config.toml
encoder_moe = "top_k"
encoder_num_experts = 32
encoder_shared_expert = false
encoder_width = 160
decoder_width = 128
Rows from block 2 of the encoder of a small masked spectrogram model, named by matrix and row number. Rows with one number belong to one neuron. Each number is 128 + 32 x the weight over its row's rms, rounded and kept within 0 to 255. All counts start at 0. Numbers have three digits each.
After each neuron's rows are labels from the 100 clips, of 14848, where the neuron reaches its largest size: "strongest on" is what is common among them; "peak in band" is the frequency band that holds the peak. Only what is clearly more common there than usual is listed. The data: struck, bounced, scraped and rolled objects made by modal synthesis.
# gate: MLP gate (encoder.blocks.2.mlp.gate.weight, 480x160), inputs 0-159
# fc1: MLP up (encoder.blocks.2.mlp.fc1.weight, 480x160), inputs 0-159
# fc2: MLP down (encoder.blocks.2.mlp.fc2.weight, 160x480, transposed), outputs 0-159

gate.17:170169115109090098088119082105142090097116127147138139127161130126122197095110133132113087108157181079110155130169057208182108139114127152143168102145156136116124079076109053099182089094138130133074073144139129080147098195136121105163115123151135132159087150099065115093105157171103054172090090186137143109094148123083139211176164146146088164134103150116133181200108136115156069097151182085133125135128157137123138137169147148148143107095101104099114128135141147111123132103082141
fc1.17:085063126102146054131131127137106124077151141126165105127086148151165120131140111134163124063077140119152120115127126145117080114147137078185143205112164094045127151131181172154057197147156120150126143116109103130112176156163192105136186146164130161101108114126081099138130148161070133094158140081092150129104101137145174133104029125103167152123164126070157125059081116120138081128099111165124138139128118181142145117158078124138127132182124167151123106125160165121088126190175123
fc2.17:204076066121082153140151146161137082112147169116043164171148125111076171074111172151110180172146150126091167131160201052128151116101149174125124122121127163186143163083139092097138168123136118079123129132143117067167116102123124142095157174150054102174076117146162137108108148142130137118114144110134119130095177133104106181183141127119120124071096142108147198078187092148105120087134160134113085072143124123147157144137123146083132147094185086114158183129133095104125116102121109
strongest on: white noise; pink noise; clipping
peak in band: 2000 to 4000 Hz

gate.125:087107068102127134111134198137157087115135107112165121185161094103166054154102143090102148112138112119078130106196090154095159134092122097167140138083155155088118074103165077136136079133136098142121136112152139117180157069183129156118096127175090186140142134144114153112201106084106146079128062149154098136136127082166124111174137122177111107098172176113140176144167152135128106106163128115111090071147083122077121173143088150090110123194152111170117153160208164092153123122172119
fc1.125:197165142123152121177161131119178169111162130092152144139166175077115171149138102166194116086138159081193100109120168119124105178128124108104145145131078091143116157128119170119077124100182119139113067148109172072104117139093086144097157138124076142144123113135131052151110128075090097181127193161148163140141154084162141158111147100112123120105141119149139151134098182140127131186120087166176126176064146072112163080105118097104074086120066122068134109152136137191134175115122173
fc2.125:123115114143167136131102112140147176116140111162137105141087148147106083077114115122132165147162137159094114078117111137154211077117069131127133147117142145050161171156111086090158174160146129091149136052181106108054119105173158116166131178186138227205112068158118145141138148122102143147161130117132091121132167128137089149072093075132089087199155095125118153132099136110103145122059111134112148094148157081163100143136100150094127159100097159158141105102162161113072141166125096
strongest on: mains hum
peak in band: 250 to 500 Hz

gate.396:102203139139085147092077159095134182147112100096154186113155155129081156095101100163104191155197124120191133161063170150143151146125123176086078167149131192120117149080074134086128149116115095127170106055094118097122114162178083170160138144116130145149164127128143130114126187119113081133106167105082113151077206076081109132150088108154115135126125105095126110085157082097138152079170124120148120086058139178108083128137102136161159149146153117134114110128104142124068123161157136
fc1.396:139134149153096208139146113168107201162126143128141143094181078090125088148126094110172094122080122084121147129135052121086129083093109090122108128204192120108136204167154141180144124104132156149182115097131147142132090091146071093144138071105136141122132102161073165105119086152148093159151112100130159136096097106105145050124131174132179141126187113127124129104160125193112134052175130099120140118082130085155070129121171143120153138118162100109103182101106155096130106195158128
fc2.396:156133149128160144115123113097110144099139129104088094124117157114133113129212087106071194107109159104143081129143091092112097076139106143157163135132112067103116126131144045071056131118110117144164127128165100157211176152176152144120112112169116068110080172147172093128191192167130173142156163118094078137169148127180131167094158088111116138139084167165104094134113113115106181121108126072123167154154119158171102115113128153051162136139133081065173143102128106149098126162148121
strongest on: white noise; clipping; text has "clipped"; pink noise
peak in band: 4000 to 8000 Hz

gate.48:108104184199121128130138100144122163089173103143108134175112135134077072092119175122131103108068161156157178138181079151144096079124143133076113126110185093066150125118142112112159104133061108118169116115150085155120100114082148116077111146159145151080159138113009110105194126148179165111113158145107186149107125168064165153121100145114134178151120132165127109121120173133096122153079102050108099138117114182110161096128133130173134109143175114137149111061170089143132118126159125
fc1.48:067123153153125135096073145156088130105160125138157094058056119142095028123154108093071143128100112130171128110150136159114189117117113091124182169149086148138103163133138105119150182104106159130100184133121133127103145106082161162147142185150092144129156116169110123109116159151058097056124176129064185091115141103122123134097116138068112148163115117152125173169068114123112087157074115088142158168141189146167179131128128132138220147130105118146153139146166101172168125156111123
fc2.48:135139115148135123084149124093142138114144138112156109166180123078127099138094176151099121097128170158160094133076117113133115122113066198187163145137160113092123147117083156067092090164123113132163118090179148151130088148095091149149104111224198121100164108097085134157127173136192176137130124111132136186126161050110061092084121143154103156186121199125091125123128122092127148160122076100105071160044090145098125149114156111118108127102165125147147069145172136118101168133131157
strongest on: one hit; quiet level
peak in band: 2000 to 4000 Hz

gate.306:084067075134130063151108125061101123177132165114139134173115134152201133089103119113153143137135065151136155114191115133143198123107171163111112153130133173112195077120104112120113185144125119139101118180088122147111085173155189162150054103102094097129187143044175106193105170131124114116122140093124120110130129110167128159107059124144166124128122111118094150164131083136147162131174135158077147194100122115082164119107155152116145103126093136088160085112129201125108108091121110
fc1.306:145128125098103174087150110148136090122151144098070106125094112092160098132120224170081070102087147096103169128138095162081153079078134108169108142160103037139150088155128161134093134145084111182145167167136082104134176171119159088142144104122085109137104127084129115150186123113183170141201095113111158186206102149103110074113151154119158155143145132126149172147142152142114178116155170108093168125157116093144115099100149119074124162101102114151089085153116105165145167093114074
fc2.306:131157140142147132149100133067031119125159158097191097146196155107134178135150106166109145085120152090137128099144138126066111150169100137127095115143081107150107163175190093134063137127143159138133088144045148160152178146105132115057090156116179106079091140129158059097117080108158153141095147173152087124135112171126162152122145143051156127145089122176128154135103097186157091082124139153083112156129133064108104149143114133107109143190144174126120168120120140131108187159092109
strongest on: mains hum
peak in band: 250 to 500 Hz

gate.225:144165144081114150145098095173103140145087108114119172182144185140137193056162031156112143152127160133124107158155158092094136139143137172125132116152106049062151103156117149173127143119158182158096081142116061139112133121120088082110136138111108110128087131162115138093089098157130179124089156155198124113121160126059067163093179065121088146101116136119101210176142109106102087111139124087138151109159170118062102093132137121076122136183109143156120128136130149149164125124103157
fc1.225:122059148145191125141119165081136126169155139146145126109088105113112052089133152144121125112151070118166069148101181123109131143116148150175101125090160118071127059083186182122114172131099164176117163085129103151180160098134132169199181085146163129112137169141159154127068114119096134126124173177121140132145159126185121105094065078078134132119130116157077104127144098161147154113094134126124131129068092089128126156120069095092112197089153126157096169144150158072072109135162120
fc2.225:143115114146174122148120122129112107106139146139094120070165115177186135113199142145102134108144107151103052130119143124075127106126089131105114146182150196150114149130117063082183207123126115151102140196137120080083133125085110171082041157173137129130128101165159120087094076137151122195115142072130135161087076138107161161121172144144108146142097084105145107139082140059148087153100139157102104114079134133169144176163156126124143110149153074190113090120119104122181159133127193
strongest on: white noise
peak in band: 4000 to 8000 Hz

gate.88:125112110148084186153166163163138137148104193086171091219179115128137151174154153102152126098060111179133149080115145069113142131134154103095194159115124083113140139145132151145133075135118125115117111094139110167192190128074131094110148150133153070144165129112138098144098135154113173122097140131137099123150127072125111169082046083172128132138159110162097097138173126181192120178103122126109090135166138097129142054138083116092093081095172116168119094163139099141110087089128082
fc1.88:125138140090142141170118087135086202164171126185092161105122084145120094125125123087171119132168189113200183109156177134126092127159097111111061135164094181144171139125169157176095152156117138135093147141122141180127094147079171096133134148153076078102184113097143109152114135141109152080136088120133127107116125123164118127081095133112078132103132112097091173095121100196162161095091189100076166143101086154068081098125096073148163115137084067164106149139144172100075130152108155
fc2.88:111182124179114155117120122166145124119119163144142140100142115097124140180125149105136114130162150112122151111110110167139131111151160082143189146130109133138112116104154178155157153084140074140180175161103178139133095092126116129126112153128184115184153140116131115147095148156173128134089154080112093119062097125109087079101073116103088218083140110114106179062176117123026077191167195132139061147108116114139170125139144122130139077125143036116090144114125162062111174095133110
strongest on: medium; text has "noise"
peak in band: 250 to 500 Hz

gate.9:176130145121151113146115105142194138121126182163121081122148080147142093077227152167104118169167142101135126101104121184120170171171148087041146150090145101079095146090084132121168143158107147119119114164113112113178129105146118146125116139090149148122205124096089133126177176120111153084098064075088059105118132118159091133167165068123116093171078156147165128099139135136093137153167120131061117146152098147105154155148142169125103173131124135133126134110130116077063154169074182
fc1.9:180078116132136124136119154129143102089154139179132112108107168089118156117165195143073119189155095125150114124074194188085197144153134141084113192074165155122119152103102148143179163084141120148123146090165150112128108127118145155116141118021132133114131106050130151109122123100111101129152103117126068128103083094098107101124142067087108095179114144121177150078125104137086138127166124152066186186142130096111120109129117137110108153106106158169121194135120142108145149191097208
fc2.9:061118151114135109108081118113137088112158153089164118111099116116124090173121110047122108137104127174093116139135142133160121113085116207082122119149133177065129189097141147141172105127113118139129149133170096198160120130089184117145116142148156153174145139149128112149123092151169152100167120152080161106093160127117160117077056166151125150106108113135132131121139129108104185165113064135200130153108100156163109120122108191131086102175161068069125137104158159109051173119224086
strongest on: mains hum
peak in band: 1000 to 2000 Hz

gate.25:123088083119096134207119152145124131106130139107171126103091101118124115118175178164110083109149092086144180138082087123140077132174149121110157097081084124121104093152156136099110121112076217136136145115110156130044117089139126154126129124125166114183165129174093066098086149133114154140070186134156163141155091142066133111137161101129144123108126141132078046174139090160152099149150130150204107141143169123147155144106210149121119091199132109133079094154122166139124111088188100
fc1.25:129144129081148134122081128109142125158184099117090071055133167158091148189141164090154142134172170098109151068205081143121157093089076145113124078087095174175092145142116105171096125126132120103154120098173126144111141096068157130096105077166145100137105137118116137138086092110122130157115139134085084095123072120124099158155164107158112137162184154139161150097164088175126091087165112129152157104134178136111169118129077151152082118109094075127127074108116187170185176120066180
fc2.25:066146127128107129157159128068109114128144183120100141131093102134112096127109170077056118140097094194065122117154186133110110152152164140150131175120148136124123110129099101118119123108095051145139123175119116159143116143165158107126170091179145118097124161087103104084160196144155165104180127170104169094164158157080160115109130104124184090145115138169171110113048102178117123135141181128089080141081103171108116101134143175114104054147150106141097121176153111179164099162200071
strongest on: one hit; rumble
peak in band: 250 to 500 Hz

gate.33:169133150098133178058150127135089113159148147119108109142179133140145154131151159121152109145135105145106176098130107087170112135089126151158089118067181128152075186128090114129147136148111151099152144095079139109210140078122127148105194173118109101112130113075056210156109158113116149146107146183141112100147133150109113113175165125150156114080076130125087190133122080106089144134146155156121155148138089122073156118127118156117146124065096218079137098203084062095078111122121150
fc1.33:134159118135129143172163147127189146153107088132136150146079156127162102140108065139119117120112121138178106139055119129066198101145165114108156135154138085109139065059157194118101117105098101117136117139165084142104088155105149115133085101131127098116182168182177047123161147075107119076158099105108183124109107125166205144046114118115100159109169144131141048158113163167166099096107148140074082133126120128129072169133142161185129123114168114159096169101134135152170124146157126
fc2.33:162111147092151131119139129116152114090103076123125098182100188148140112138129142170059150162168119162120132088147123153167109107202120139174144080107097163123122164140151152106102116170180097106181066183064136068135072111164173113086149086184129138131098133096114162141106209152144149129095108215133145164174132119117114109102173097163164116169135128163112146093140085111128089154140116077104153071170135152134137039102133104138128148115085129110139090172068086137114121122090101
strongest on: square plate
peak in band: 250 to 500 Hz

gate.429:173149117133178129152160129101124153115107182100117138128119177089104136092140162102135123095147066126093076127090128128147141168100141113122089114079129134072122119141086121101134145096088124159159150158099104085100097044144121110167158108103191129108172159098107069094157094101161121120103115129136147111112162180068128105085141157198140192222130140150158085142133108090123085122188110205104154168145139203104116176123099123109181206165157125133130127137114111120082117062110116
fc1.429:149125162128152139156179111116099130120168159091168121130156217140120138107112118110155110124125090142121081118095174050150109140091190148153092095062138118101137167122119121099184067151081166190192147184151164101096111097139132106124134124111118118133124142083111089084125152113104131089149121103179119125143122140097127101148115170127118081182139140094173125116098120129096107124175097198105156162162124195170141141066083157120153136123145133141168209145147141171111026084108081
fc2.429:075073125089170064162101147098109140151201125169126157147146089154089096116164067123096153093163098124163174167085100135098132121136131192107121121164138112097122117114119047204106132135189122153077130188172171156089120166142147131113107111215100128142125147135138177144131130139145141174084149117111106063103094094159073094097131076155087174091095181151111141142104124136158132145147144122086115103124132085120137107112098189134131119114129067166127140144104158077161131128200161
strongest on: one hit; glass-like damping
peak in band: 4000 to 8000 Hz

gate.18:175104158146164129184102078095217180118161156146124154115087167105110124121086156143134147111033160086057114146141113162109120153151150089136143092087159126122140113130072187168141105067100124124089104151129109157118103134144142084105125195185176108103136095064066124092150130107115123110084099121175121064104183115115108147132147189189145142132135117149161116196112141102125123104167117100127119130119096154115133088133169167176142154202076120148122116141153137170106098144172096
fc1.18:111088150126138102096185150180161093093103170054124145147126109134144135141132155163158186149162110129133177176124126093185171193140086064189135131160222111103157125135124169097133116117150134104123072110063111154152177115132143131161165095140085120136070108152146075123089165108142108133116124095130073086156140114105105085108124118142116083138141142184140115106043108116081147113100089206132124142169185080140073162118118110161137131146096156129094121100127137202143148161120162
fc2.18:131186175171110110062178090124129117188172163166155113090170046137129135138136038122142193121135101152124116159130151156109147151114126103198118160097137150132134110195145157135183137092130120160126126118058156101138105156100152059089096144146148081116150120120128098057122120155063104142136056170203117135167128133174132151135117128109155145144095089116125096103127090129138114083132120100100101132145124104115184182108160138192097084104106093141168120048102126111165137120121124
strongest on: mains hum; muffled (low-pass)
peak in band: 4000 to 8000 Hz

gate.431:181100141125075134084101141098166066111134146092144125123105193133158079120135136137113158072141137172167160193101148079087163076062112152118136171137111177102115139124111165132095165125086127190134101171141125117176186110098099138102117060121110158098101130144163119135135090119076129121103047137097087143094124113143065167155122128092116135114127137098189088098168109132205157163138128118106183152136114099121104117125090213138145157186162102133134114085151076160128089172119168
fc1.431:150112131107119161157101104124178073128179126166142158135054129173041116168116192154068142111176151137150109159116146149146114097150095158159097120135145109172179152159100063167149108104098118127145096135130177118165092169143101166131145101122116099096126121198153103139153167124128145110120112092078145196156129105160090157139123193165132063136146165127099131159079070173056095118118071135153141074086107109106163132118168134116118128039121112116133178109162121162094097153150157
fc2.431:083142129161142150111132096108134057133138125127145104106080141160143165126109134115157119074158102141132088168154102044114138229139118102143178183137129154158096091084149132137127109141119147096120148161137106116126201079111083120096125162094067115065135150121097145150111146165131126127139129096165174067167192118133149179144123076106138119139124163125128157103133149088165093102106164089133135146199182158162074151095092110126156074181146143174160061153093101114118117164174052
strongest on: small; bouncing
peak in band: 4000 to 8000 Hz

gate.260:103186110111129153089096140143147127167134106133148107112094159106144125123214162113048098137146182112141094115126112148130136084134093093126104139098111142164110172116170168112076093090064113093136147188114095171151162173138102130166112168143115092154211138109129106062124112158121165124100163141197106111118117111109135147116132088118129112147118096191087142039081129145147086067164082145161102117125099156172220154078154130108130091117145167125120128066105101131194117149145112
fc1.260:118126135134113098147105113154076130139116139171092138095091103146144128106147148136132122089133116197193178137140179161146124106171087196128091171158095071196077104122097071156166151134181165139152138114165131149158167116119142160107130100115134139093080102183141162122121138153070159127135087118100129109081133094180138139116147193113133107066141118063206117087172165156120162172115150153092123145123147105066102120178052095104117175152083062118135081104119173132104161134102096
fc2.260:134143097156097185137090133156126173161149133071116118088085145147122108123134104199075165104113068123138143158129099120136090151154118065079113150077155148138146076093108140104153121072081090156142163152081165169129110097113171131107106140115172092174224176112218115161113081107163079114117121150159173151074138085146098184143135155105167129065139129109095126131070099123125121130171176128105082088111118152107203121115156165139138121160127142124143163067160137094162136102124131
strongest on: medium; steel-like damping; shape: clamped rod
peak in band: 250 to 500 Hz

gate.203:167184127136083101095121121170072136140125111118149216140065158124058094077122164139159059132074100159132157130158133068111146156126089175111090187113108118097106136183154087139188118114058086133130062115125106127096164139130135113134131148134190153162140119133122163163090175121168151186092137107109127093063127107148161157151171158105111130088143181144112129060087155144170135073137110094160116120155108091093107130112142141123153154155081110109157100134081106128108180074165124
fc1.203:109177121154113084142104116129160094101201086154130207107124173082134075124093092110069174138079137156156112119082114053153139096104147152171165180165121131109103085124150130096084178164171131135174170115151122107106119079159154136165107091132089149121117178105168153119076089105115161171104139072134114183088138141144144114115125132096157134117117152118147138121172110118095158137043062117179142153177083140122072104141143160167199127194122114134125151102138131115132112060100141
fc2.203:178116106149107115096132110201123097127067123170101108160189160173104121106169129153139117123076099117110111103092169098130183160146120073155112086162105099160126163153107127167141167114083061168127116147130141133127157096183145118154161135162163101154138063076063121167129152160150154129105150170078145142129085113124144124156089085147103089134187136130157121095000144145147099123121101133149100176122116048118148109162152090130102128111092124162120096153151135132132217129106101
strongest on: one hit; mains hum
peak in band: 2000 to 4000 Hz

gate.468:083162151034045110059143133105169155110103113132115111150122133108171107115148102128097079121158137159097117114096132134162115075106100157121138099129176149127098128140187071105106086116132173122111061136141099155117130120135163152142111144108142150119167165099160127132110181145145175183075137126097085130131162167095166078172108116083138132114109159197072146167121157125136061107112160096155072163156147113186138131162079096104109184099120129136156177171118225126150080103111125
fc1.468:101194143150156145093138128131195143174086047110154137141096168147124143197144155143080119138109132096112094126106115140105090119071134124158150027132137075158102083120104087116078121129091117124109095157086052131138089123060163147146167078145111130119133110098138103117115115152158158062144192153166120113193098131156116185144123150172125146151085127172158126161127146095188096125140074162141130104165155144084169155129148151167152117144146129166097162147159075181141087080113108
fc2.468:142144123158183089153128158128122079106121095120127168123179110112114112144194068135144181070062131094098198158081158119153108159165114114115103170183125138151133101124107130132076138162177134171089192151168140122060166179113091108110116168185171102144057141130126142177118178128133098183140122086123077071100099147158079109138098107128149140129129131106108112055080131120137095177064077151155143182152109178120121127142092138200115129096158120140147086139160131107130130110108139
strongest on: small; string
peak in band: 4000 to 8000 Hz

gate.410:150130169150194140109128110129118110141131158151130072118164062119087097148170148157077105134126087106095115067100130180086118126141065162087153157111098137092095159177117111064104109208168061109145166139108166097145133095169163146163128108155170127124144132101121136111149125116098129107177190222094089151112070121114202122114150132135080165099117126146140150100147177188112102104123109162154141076150126062087083164105148112168118098080106145135123169147120144134111184171102119
fc1.410:130105132090102147159139152119128168171124100067159127177160193126124132042115123117139204130130099067121132173130093083154168102094134081128173110116120108119154073149118154168162084066095101137107146128183113121142123147117104212127078100152134067126063174146150161162169148150165106184160080144178118112153088142166112100124118126092153122089106114119159094117118111078147174140156153119099102134175152088089062102136140139118162194104135066154115103155165151095099093105158125
fc2.410:115129109122162142079164082090145113171122130162128138116131127137122079120107135139054155102150185130138181133157138143132149150179086149149159094141159094143156169104188122197100143143162104133106053083082167127104074129136132067093136191085106137160141066147163152159161128053119119098112179136083133140139146134102089147203162124162117153144176108138068137157128129129081148160156092114118104024096091132110168114145094120150143061149089152158152089120135107094180130091119156
strongest on: medium; repeated hits
peak in band: 250 to 500 Hz

gate.101:133196108165093150166129144163138149086154060137127112080188074110143092134128123108136085158176098184142155131136094104072040113080077122079163190177143140143146138138121124153184099129125142119121102112177147084123123163132176153126115122143132096100127138145071146049104150153113062080133144147131127150074123096142124106171160186108105145160170128158168126134064195144141122131079091186162141174084153114061183140107121122109143100118125127137138159142118142104088116160177158
fc1.101:087088129107160084172158188125135096093163099177093087105148060116081118107129123146161130125111069131154150111047181133119095108095121075174126159113092197177098122141135122119098124137137104182087200111117135147153095132154128152137086112117142127127103132168206089135121108171105113124114109151085190155139097103187100121127125153109165162222148125108119108139126136120121171113092112136194079148080069162168162099138103163122192119131157131132122143087147105163152101080092078
fc2.101:178168112152110184105105162170209131120159123155102117146114100113186118161115158103139109133080159124116066168109103166138156157114124166093115095100145168139078155152072103156172107142094136080116110190170167083113127113115098138092097123182158178130116075175104122167105062094112161175143188153138107173134081141129168113091123116124122095164130148103124098120072115112126100183174158123116163081171138096103087172127159116102124111138093054151120079164181135082191104130083121
strongest on: white noise
peak in band: 2000 to 4000 Hz

gate.408:071114207024117139101119128098137125207117149155134149145097089086076127181181107149128139116142099123095133126137119041158116077146166113096093174138118092109168110133139186189081139151142101174191150109132171096109134175106186145169099168114123119105152103142173131147122130118104119119146162095136172063101151110120145120107136144173124119136153180103154118089149095120071154146134132172091151123126079100054115148120117081169148103122129114093074195150125129123126146096073147
fc1.408:138245150093143130108083139130142130169205157135165104125114139154117142091151086133130126114141127131098125134117150168154104155141121132064057094128109125119092134128120089107107156157136128201127195084161166108117146159104153174124095155155091122115112100144144106127120091133090149127108156072110123106140089096216062172118198106106091119146140141070150162117084109086147139119085127100218155106120165138119144145119127105087221085103149131074098162135096115121134144139083076
fc2.408:094112113176093119154105133140108104160102159104122184112107092090071086123133133157134153132103111101117143119095167152117152110109152109136170147115138082120197101108088146068082161071121101108109167132178125135144108096133124178124084103129174128123174154105102193193153166104175106141236168110136149131059092140155092164154110168068168105095093150139131130129150107203177127112106161220105106176111087116099130069113110139088146139085137148145088120125117164128154161085159109
strongest on: square plate
peak in band: 1000 to 2000 Hz

gate.32:184109122191165156169141129071133122162138135176101144117177071079151155090093117154122084150100145147144127138203128119051138150079118143110101173075096148132158132136122114046104130151148128154143134123187088175084141168128059089128112154140176090102164161173098165153133156143169143118070110144125132097117115105151160128164144144148141139168063091160135180131210094195115110161152105134075101128167145119141099069125139124117179133162124122087137098183110163174120156120097115
fc1.32:108136161091100139137131072122187106117183115141085081114109176111129137142108138169128107115109124088062079146133140149220107120126180079088123166122137108189137156166070116155128156132126111171126073096121158100114141121131117157136121181174121143124138117151055113165153087121130116155172114066173093089120130150115102177098165159109118123097132125136155175120095098126040101098141185152053126148119157162112082146107171178088101102132080143090097139086116146112194116091085186
fc2.32:130085146103147119183152147140201165140124117065153143125102126081166143070153075172181058142134127136146125157087121127140163155115127075091094067115059110174095069111134182091156079127186191114126122151089072141129123174129107127179145131136108112094101110147081154114116151086124176116117100174114164100127127113106128129125157142092136092133159135116222115130162122180149161143141185093083109128098098133162119128164195134086120170105062167182164121114113129114134158098108096
strongest on: one hit
peak in band: 4000 to 8000 Hz

gate.90:166185130109110092148142175165084153128124121175102113131117184131182108158213182152148121145120081129125128125105189119152131121134126192124184091103162173161081105081109140147072104121113110182146155055145143120165092074117139156104122088128120113118116075087096095072063086042100115103144147127158155140133120138134079172110069143112151089156145137147105090123118106140201144188147170168162086151141124156118165088154159177115171150138125140101113096166118101146103105093136090
fc1.90:108105103147119113138104132152141063138127121115135144133151146114067162139054140116141160110105192144070130137147082136153163171167152113118105153158106083113181172158152069087124099146181119046110148135147123150090197151129133102128128108114091161121180141144107138162175164168203121179095133142198141100126135111093149079143187111137189166083085138138130117133168136152106133078139044092097125103078198086159108090101100128143103099104089105124095147123185105147077163139130124
fc2.90:168163123150102166098168113173153075174186137109148109167130098106130084119080189115172112180108111169125119136113144125146075094173125129087118113149147227084111087150102108158072138134101138140154146123182132115123121107102122135119123111134210113114123050145057135138098077146109191132096126117174122186117100091121123088102163136212172124176145124128148082133174150113119060062095123151147108167178137147151097152122142175121111089115122115106093119147133131164085172095139089
strongest on: one hit
peak in band: 1000 to 2000 Hz

gate.38:091040125130092073138137077131078119109106158140135159143065087116086108166119161091133053113157110110131144123162106137101177108112140102138166170106085136105205120160151128043131116099094087163101153158092095106160203119136123098148143131161135145086166146114110088108200135101098134138197080180168145141146136100158164129126158169084148069150149134144101132191140129084119137128109095167141143153110174143088066104123134200180139173127084096102135133134131145177142107115143124
fc1.38:107102076152122108126091114067140124091144123157098115111108085167110060152120174096116086134132074114127101124124095113159219157138106130169189197091135171081144120152113186035155175128112173121110139125097114112186133099098134105111120145169110123091107140141143123135133089091087141152140128132122144125190114196156118124093130143087131075210152111125175107132093080103164136094077118160167096129118174127099080134109171151164147165120128116091186097114145190204130121145127157
fc2.38:112051115095116159173155093142150137151109125080121141203095157155173159112135233184106150147165156107147198163139124140109062154152110137144040107126129098142110116111129113124097104125083083161111135219077118187189157121171108103141139184116118107090158134085134082128153126121141157125091116125149103168113118099089148148122156085119057112063109127114092149207100130109118092079136089114145092145149113119143088132156102138094143137153127127129085133135179122131179169131114123
strongest on: small; repeated hits
peak in band: 250 to 500 Hz

gate.452:123139089101132133124103141130172169184111156098124120202154087112128138159151138157136069131035116133066136073119069119163112116137075104120102118125159168154151135109158175167102136157082218090094141104069142128119202117131108164092161121157171108116116145128065166130163148152170141143106177210085155127099135105124118148101107083137133074154104112106152155167100106176079121114138147187084092136054160178113134120138143132100112167095158141101086106163125098159130159093139120
fc1.452:159091176095148157122173088116078061117126202079155126129131107151141149117100171122130138171142154141104071179146150142128116190143098131151090159116121133097118176150116135181076041155110079194157143126153144118147149096057146091177148100086113181150119050132138156080106088113209174181151213077135100112119186169096098169160125100152151135112128109089142135092145139112131113104143138129124140142148110191128156152094135129118126086114063118081109119109139114145113117116130138
fc2.452:165134170101152124102073155071129162169164188185133105117141136166155123194181139089171095143141161088105157119189094151103109133137087080150090170111139143145152124138109054144178104117070097138139124127079130108142103088134149101102141137113126103116099160117121147115080077063150155108153112128104121144176155041136171147153160127162100067136123171104122180095134124123119132164090158107052138168107164135101162159119158126125122133075130153072139214112164156059088113113153137
strongest on: white noise; pink noise
peak in band: 2000 to 4000 Hz

gate.353:099083149127147099137132144154093114143158166130111155102187151141116109114120163120079113174071160116109186135159159115161145107178109082119166145138169173125158097121138190196170086148116167082135103143183104125083177122166121170143128102077012154102138099070114109101084115088129073152115079139125096094118081083126074080167125132099130110170125106126152162186149169115146134114185157176181113117152143121136109086154133168104084063132146135091120171109115170126122092145117102
fc1.353:112171105112138132100107110112138147111104115118120093168059076116154150137167101178128132110172147112132116117096123168109110160087117204056129097102121070121104146114139096029103125121114117184097133141132156095166112128104088034099153134212125118171104164152121116134174130134159140137158186209120096147151171163182160137118113156183093191089127161132103132134118106123099096108122120097134151121104087128096191155116096088160173127176182119132122110076142085121145147116193108
fc2.353:142137132126142135096136149114138161157117135072124092136184120112061182100189152187102166132118152134138168096174176112130169119155095125188143142159072161166028150136111138178144127088124143148035070175104096086130154134161122141116099096139114110216140122161102143120151130133150084155133182096114102150083135096137122103143109095112127084175096113070141138090133131153092158064130136119104110107133136102145106146115145095211156117081118137106125180087064158120077116154172130
strongest on: mains hum; muffled (low-pass)
peak in band: 1000 to 2000 Hz